Rows from block 8 of a small sound classifier, named by matrix and row number. Rows with one number belong to one neuron. Each number is 200 + 30 x the weight over its row's rms, rounded and kept within 0 to 999. All counts start at 0.
After each neuron's rows are labels from the 100 clips, of 14848, where the neuron reaches its highest value: "strongest on" is what is common among them; "band" is the frequency band that holds the peak. Only what is clearly more common there than usual is listed. The data: simulated modem signals in the audio band. In brackets: how many of the 100, against the usual share in percent.
# fc1: MLP up (model.blocks.8.mlp.fc1.weight, 256x128), inputs 64-127
# fc2: MLP down (model.blocks.8.mlp.fc2.weight, 128x256, transposed), outputs 64-127

fc1.142,195,164,235,235,182,222,159,165,162,231,176,180,243,272,200,243,173,229,169,200,217,158,196,239,253,203,216,214,167,195,198,172,201,198,238,233,191,212,181,172,239,219,240,177,214,221,211,160,184,197,192,327,190,243,198,196,191,189,181,219,201,273,179,211
fc2.142,232,188,184,224,239,225,201,194,210,219,216,210,174,193,249,212,260,211,217,173,181,223,202,140,197,182,113,190,203,221,165,225,175,166,236,177,176,194,215,192,216,132,231,232,201,197,224,205,185,213,210,189,170,191,234,197,215,153,133,194,147,216,160,227
strongest on: 400 baud (42 vs 18.4); on-off keying (34 vs 6.2)
band: 500 to 1000 Hz (40 vs 12.5)

fc1.243,226,234,182,165,211,189,222,208,231,237,175,237,228,168,199,173,166,205,211,183,152,115,166,153,191,206,183,187,157,240,176,206,201,242,201,167,202,199,205,210,188,200,177,167,129,248,170,245,200,215,214,216,200,236,231,200,230,234,210,208,218,200,184,128
fc2.243,235,205,234,181,204,208,169,167,201,219,197,194,200,227,234,203,220,207,216,165,183,211,189,192,222,215,130,239,226,203,228,206,196,155,248,210,163,212,183,159,237,170,203,233,195,249,175,192,197,169,173,332,207,162,210,195,189,146,125,218,100,210,144,196
strongest on: frequency hopping (44 vs 6.2); on-off keying (30 vs 6.2)
band: 2000 to 4000 Hz (69 vs 25)

fc1.20,150,199,140,197,200,149,251,197,221,190,177,213,175,205,247,188,211,174,261,200,184,235,225,117,191,197,150,199,235,223,202,220,211,174,197,192,173,213,216,200,181,200,245,230,204,197,204,216,205,202,186,182,253,154,175,156,246,227,176,173,173,172,269,169
fc2.20,254,186,249,216,197,268,175,182,178,211,229,181,209,193,208,240,206,211,199,189,157,179,209,214,217,216,156,161,207,191,220,225,192,149,234,205,222,232,191,196,215,165,202,216,170,207,215,178,187,196,196,297,199,197,238,217,160,145,185,236,205,195,129,234
strongest on: 2-FSK (62 vs 5.9)
band: 4000 to 8000 Hz (50 vs 25)

fc1.219,233,213,185,184,195,172,232,196,207,243,193,188,214,194,204,231,193,215,201,194,158,173,190,151,231,208,219,207,192,208,211,240,195,241,230,138,190,245,204,206,201,211,266,224,175,259,173,198,210,219,174,223,202,160,184,171,246,194,161,211,176,230,218,187
fc2.219,229,223,209,221,235,212,174,204,171,207,211,243,204,228,151,145,204,188,186,202,168,241,195,204,203,179,177,218,218,175,219,232,202,206,254,223,193,247,193,211,225,188,168,173,150,182,212,199,231,206,226,259,191,184,221,211,153,147,167,218,136,181,173,130
strongest on: frequency hopping (66 vs 6.2)
band: 2000 to 4000 Hz (67 vs 25)

fc1.87,171,181,172,192,222,158,197,235,257,189,156,214,174,167,229,201,235,191,214,210,252,213,215,191,216,205,134,194,245,253,209,176,225,137,169,192,142,182,178,132,220,217,209,197,279,196,200,232,148,246,201,180,247,161,180,177,228,238,193,175,182,225,161,178
fc2.87,254,227,232,213,206,259,159,276,156,219,208,218,212,178,211,208,181,209,203,169,159,221,192,196,212,210,149,201,195,216,219,237,201,137,221,157,217,224,192,186,201,166,202,221,168,225,233,186,176,208,213,284,210,191,259,191,205,131,189,209,192,188,148,209
strongest on: 2-FSK (54 vs 5.9); on-off keying (25 vs 6.2)
band: 2000 to 4000 Hz (51 vs 25)

fc1.88,220,219,203,190,173,214,195,134,153,185,212,174,236,210,243,218,165,186,161,192,195,225,218,218,325,218,228,207,208,212,236,178,213,217,275,188,168,199,204,206,228,189,202,220,155,218,201,162,194,129,188,217,176,167,181,191,175,193,170,242,127,230,181,247
fc2.88,189,190,197,240,197,261,183,210,170,190,193,160,182,179,237,198,214,183,196,228,152,220,184,218,180,206,166,194,131,231,203,283,225,162,197,181,197,232,185,177,191,146,217,213,195,214,177,219,179,233,241,228,245,210,232,138,245,119,201,232,183,172,165,221
strongest on: carrier: 1.5 to 2.5 kHz (57 vs 25.4); 800 baud (54 vs 17.3); symbol rate: 400 baud (39 vs 18.4)
band: 500 to 1000 Hz (43 vs 12.5)

fc1.5,228,209,198,177,196,188,210,127,183,220,174,184,159,230,199,228,205,245,219,212,221,122,175,229,166,211,210,213,214,185,229,179,174,267,213,218,203,152,176,194,177,226,202,227,210,219,197,192,224,207,169,225,217,149,160,139,171,196,209,190,155,206,155,167
fc2.5,213,237,187,244,234,235,219,142,181,210,169,212,210,195,231,208,134,210,231,175,216,259,190,228,175,172,207,249,189,211,261,178,202,239,246,190,203,195,182,230,213,211,198,209,153,191,175,179,243,153,154,257,189,238,168,178,160,200,199,161,197,180,223,170
strongest on: frequency hopping (46 vs 6.2); chirp spread spectrum (36 vs 6)
band: 2000 to 4000 Hz (72 vs 25)

fc1.107,201,181,201,167,235,167,170,188,196,204,176,215,150,208,229,205,237,226,210,188,155,148,146,176,223,207,175,181,198,199,185,244,219,208,194,205,177,186,169,168,262,128,193,190,221,210,160,192,198,257,190,241,183,165,234,179,240,192,170,222,186,208,209,218
fc2.107,285,217,188,167,162,233,163,222,149,219,244,202,230,220,218,194,190,195,190,172,230,232,232,211,232,218,163,246,217,189,241,192,188,197,184,223,220,235,195,224,151,209,192,211,162,216,256,200,168,216,235,280,208,233,281,200,210,213,231,192,186,173,157,204
strongest on: FM speech (54 vs 6.4); frequency hopping (42 vs 6.2)
band: 2000 to 4000 Hz (50 vs 25)

fc1.143,176,204,176,207,213,150,233,196,255,209,185,240,157,163,230,195,239,209,239,202,179,214,253,179,175,204,135,188,186,266,204,253,223,160,150,186,174,187,182,159,204,181,242,212,212,215,163,173,181,232,206,189,225,200,206,183,290,227,185,155,203,202,205,156
fc2.143,287,203,245,199,208,252,159,219,164,208,209,204,200,215,205,214,189,206,191,190,178,202,192,220,218,201,166,197,211,211,211,249,202,146,245,178,202,217,198,193,207,173,191,227,163,222,217,172,184,206,203,327,205,180,247,209,172,130,184,238,189,188,141,211
strongest on: 2-FSK (65 vs 5.9)
band: 2000 to 4000 Hz (60 vs 25)

fc1.18,212,213,168,185,174,187,222,142,194,230,240,229,226,229,268,187,184,221,174,184,225,213,220,176,230,247,190,289,216,203,218,186,181,201,235,156,146,221,173,224,183,225,205,196,219,204,197,228,193,179,172,189,168,173,216,197,215,223,175,192,132,214,184,229
fc2.18,224,216,203,179,207,221,155,200,182,248,220,253,210,201,242,235,206,194,238,148,169,219,230,208,167,217,172,231,214,205,252,183,209,188,236,226,195,234,166,178,199,203,164,214,162,211,201,195,156,191,194,279,190,201,241,198,187,179,251,165,244,141,184,210
strongest on: 400 baud (49 vs 18.4); 2-FSK (34 vs 5.9)
band: 1000 to 2000 Hz (40 vs 12.5)

fc1.230,193,166,226,228,195,190,229,189,174,254,194,188,158,200,201,256,196,216,222,191,157,172,235,183,192,210,203,199,204,212,203,251,212,210,217,177,191,223,195,187,232,156,238,235,195,262,183,172,201,156,203,218,196,184,223,175,207,171,170,233,196,211,239,184
fc2.230,196,197,180,198,254,198,155,196,169,193,195,210,180,261,249,149,250,165,186,214,153,262,258,176,213,198,186,231,229,184,241,248,221,155,207,212,189,194,203,150,217,133,166,239,157,177,193,174,200,201,266,216,222,161,229,205,216,142,128,207,201,180,211,231
strongest on: FM speech (65 vs 6.4)
band: 2000 to 4000 Hz (73 vs 25)

fc1.105,238,209,175,195,191,187,197,157,153,228,210,186,154,279,208,195,198,256,215,221,223,161,215,221,185,189,198,231,211,179,202,202,164,239,223,192,228,174,209,141,160,199,170,219,205,230,217,176,210,167,229,254,214,117,201,146,204,182,196,197,141,200,179,176
fc2.105,171,236,172,203,223,175,214,117,204,213,137,184,169,150,245,205,189,222,216,167,217,209,201,203,173,187,193,248,191,210,232,212,210,241,217,171,183,141,157,192,194,224,227,221,227,233,147,228,187,161,141,224,222,199,188,175,222,171,162,156,151,193,225,142
strongest on: frequency hopping (98 vs 6.2); 100 baud (49 vs 17)
band: 2000 to 4000 Hz (56 vs 25)

fc1.241,189,203,165,192,234,168,234,171,208,202,198,201,184,220,221,190,193,180,288,182,202,236,188,150,168,162,135,238,221,223,274,186,209,227,193,213,169,175,224,191,211,199,184,234,165,190,186,193,221,163,149,204,236,146,194,150,229,222,157,179,156,187,268,139
fc2.241,274,180,274,206,196,228,187,179,177,191,220,212,211,188,209,232,195,223,199,191,183,140,201,195,241,198,149,167,180,221,177,240,203,160,243,185,209,221,205,170,213,164,220,213,188,241,226,180,180,182,194,258,186,226,243,230,154,167,206,218,187,209,110,225
strongest on: 2-FSK (74 vs 5.9)
band: 4000 to 8000 Hz (50 vs 25)

fc1.24,227,193,198,168,210,196,240,217,192,217,244,217,184,190,201,203,162,195,188,131,201,213,192,191,224,201,173,273,293,167,219,235,174,214,244,211,212,191,197,190,190,144,177,225,216,224,215,208,164,186,225,179,204,182,204,205,268,228,196,187,172,184,136,224
fc2.24,215,188,208,188,221,165,185,433,217,219,229,232,192,192,178,167,228,199,192,143,213,206,190,191,180,198,166,188,235,188,208,195,193,213,197,204,197,212,227,221,220,169,187,185,213,215,262,196,193,214,219,186,149,214,228,255,180,182,184,195,176,219,205,196
strongest on: carrier: 1.5 to 2.5 kHz (65 vs 25.4)
band: 500 to 1000 Hz (36 vs 12.5)

fc1.44,218,218,231,234,240,204,222,204,216,163,189,170,219,235,193,189,182,142,263,176,117,198,256,174,190,203,205,180,188,147,174,193,213,178,207,144,186,219,179,239,209,167,213,202,198,250,149,163,243,143,171,214,192,182,200,171,201,209,201,221,172,166,215,183
fc2.44,158,162,220,218,181,235,167,178,225,218,223,184,188,199,158,216,194,175,218,205,173,206,193,194,166,208,165,204,245,168,225,190,208,119,167,263,252,212,172,170,191,259,178,216,228,163,211,239,195,269,179,264,219,163,150,186,255,166,246,174,181,164,142,151
strongest on: 400 baud (51 vs 18.4); chirp spread spectrum (49 vs 6)
band: 4000 to 8000 Hz (72 vs 25)

fc1.0,160,188,203,204,213,194,166,160,212,212,216,156,192,263,220,198,197,156,194,176,218,228,198,172,209,151,164,293,199,177,264,191,188,179,252,229,166,216,183,167,233,177,208,234,211,182,195,162,205,219,167,218,222,211,155,180,205,169,131,220,142,181,218,142
fc2.0,241,173,235,214,226,210,243,185,178,168,184,151,202,202,189,221,205,186,180,226,198,152,212,213,211,219,174,132,172,225,156,243,211,198,177,128,194,196,188,185,227,140,227,217,219,223,176,154,214,168,188,188,192,164,199,218,182,169,188,254,177,234,172,200
strongest on: 2-FSK (63 vs 5.9); 4-FSK (35 vs 6.3)
band: 4000 to 8000 Hz (57 vs 25)

fc1.223,203,227,212,173,255,225,201,213,149,204,270,210,163,220,266,198,206,191,196,179,133,208,206,184,243,196,219,189,250,149,206,272,194,250,198,195,202,202,185,220,208,129,142,251,110,185,179,199,225,235,172,205,173,197,178,195,213,184,200,203,197,135,230,184
fc2.223,195,207,144,236,198,268,139,176,207,195,241,220,135,187,255,219,268,249,219,157,216,252,203,175,206,182,157,205,209,229,256,193,154,150,229,197,177,238,215,202,185,198,213,185,198,176,234,240,165,242,169,218,184,214,235,213,183,203,206,226,222,185,168,228
strongest on: 400 baud (62 vs 18.4); frequency hopping (35 vs 6.2)
band: 4000 to 8000 Hz (97 vs 25)

fc1.39,197,223,168,180,194,145,202,201,216,201,212,266,190,238,222,184,225,225,202,192,176,220,243,176,264,217,210,228,263,214,214,235,168,174,216,212,171,170,186,180,191,194,209,225,155,211,170,191,160,202,226,202,197,177,204,206,286,230,197,188,202,183,167,200
fc2.39,249,203,247,179,197,227,185,203,161,231,231,223,212,221,206,217,215,214,209,150,164,188,185,205,200,222,152,209,236,186,234,214,209,198,235,207,203,225,180,220,217,174,167,221,167,221,209,170,199,226,193,307,181,174,251,259,147,172,179,226,187,183,148,182
strongest on: 400 baud (49 vs 18.4); BPSK (27 vs 6.5)
band: 1000 to 2000 Hz (33 vs 12.5)

fc1.101,199,221,202,167,231,206,158,201,208,178,219,226,171,193,217,190,222,184,248,152,189,160,163,212,250,198,216,202,205,181,223,204,181,194,204,191,166,121,194,151,248,174,141,213,218,205,188,252,169,220,183,214,168,183,269,193,198,154,199,220,204,162,237,213
fc2.101,196,198,179,207,231,210,173,243,186,226,208,249,255,238,209,150,187,222,227,189,208,255,207,161,227,182,122,300,228,184,254,163,178,177,282,213,204,207,218,202,206,195,162,179,150,188,252,218,196,170,263,236,197,225,202,202,187,239,222,150,192,196,164,189
strongest on: frequency hopping (40 vs 6.2); 8-FSK (28 vs 6)
band: 500 to 1000 Hz (31 vs 12.5); 250 to 500 Hz (31 vs 12.5)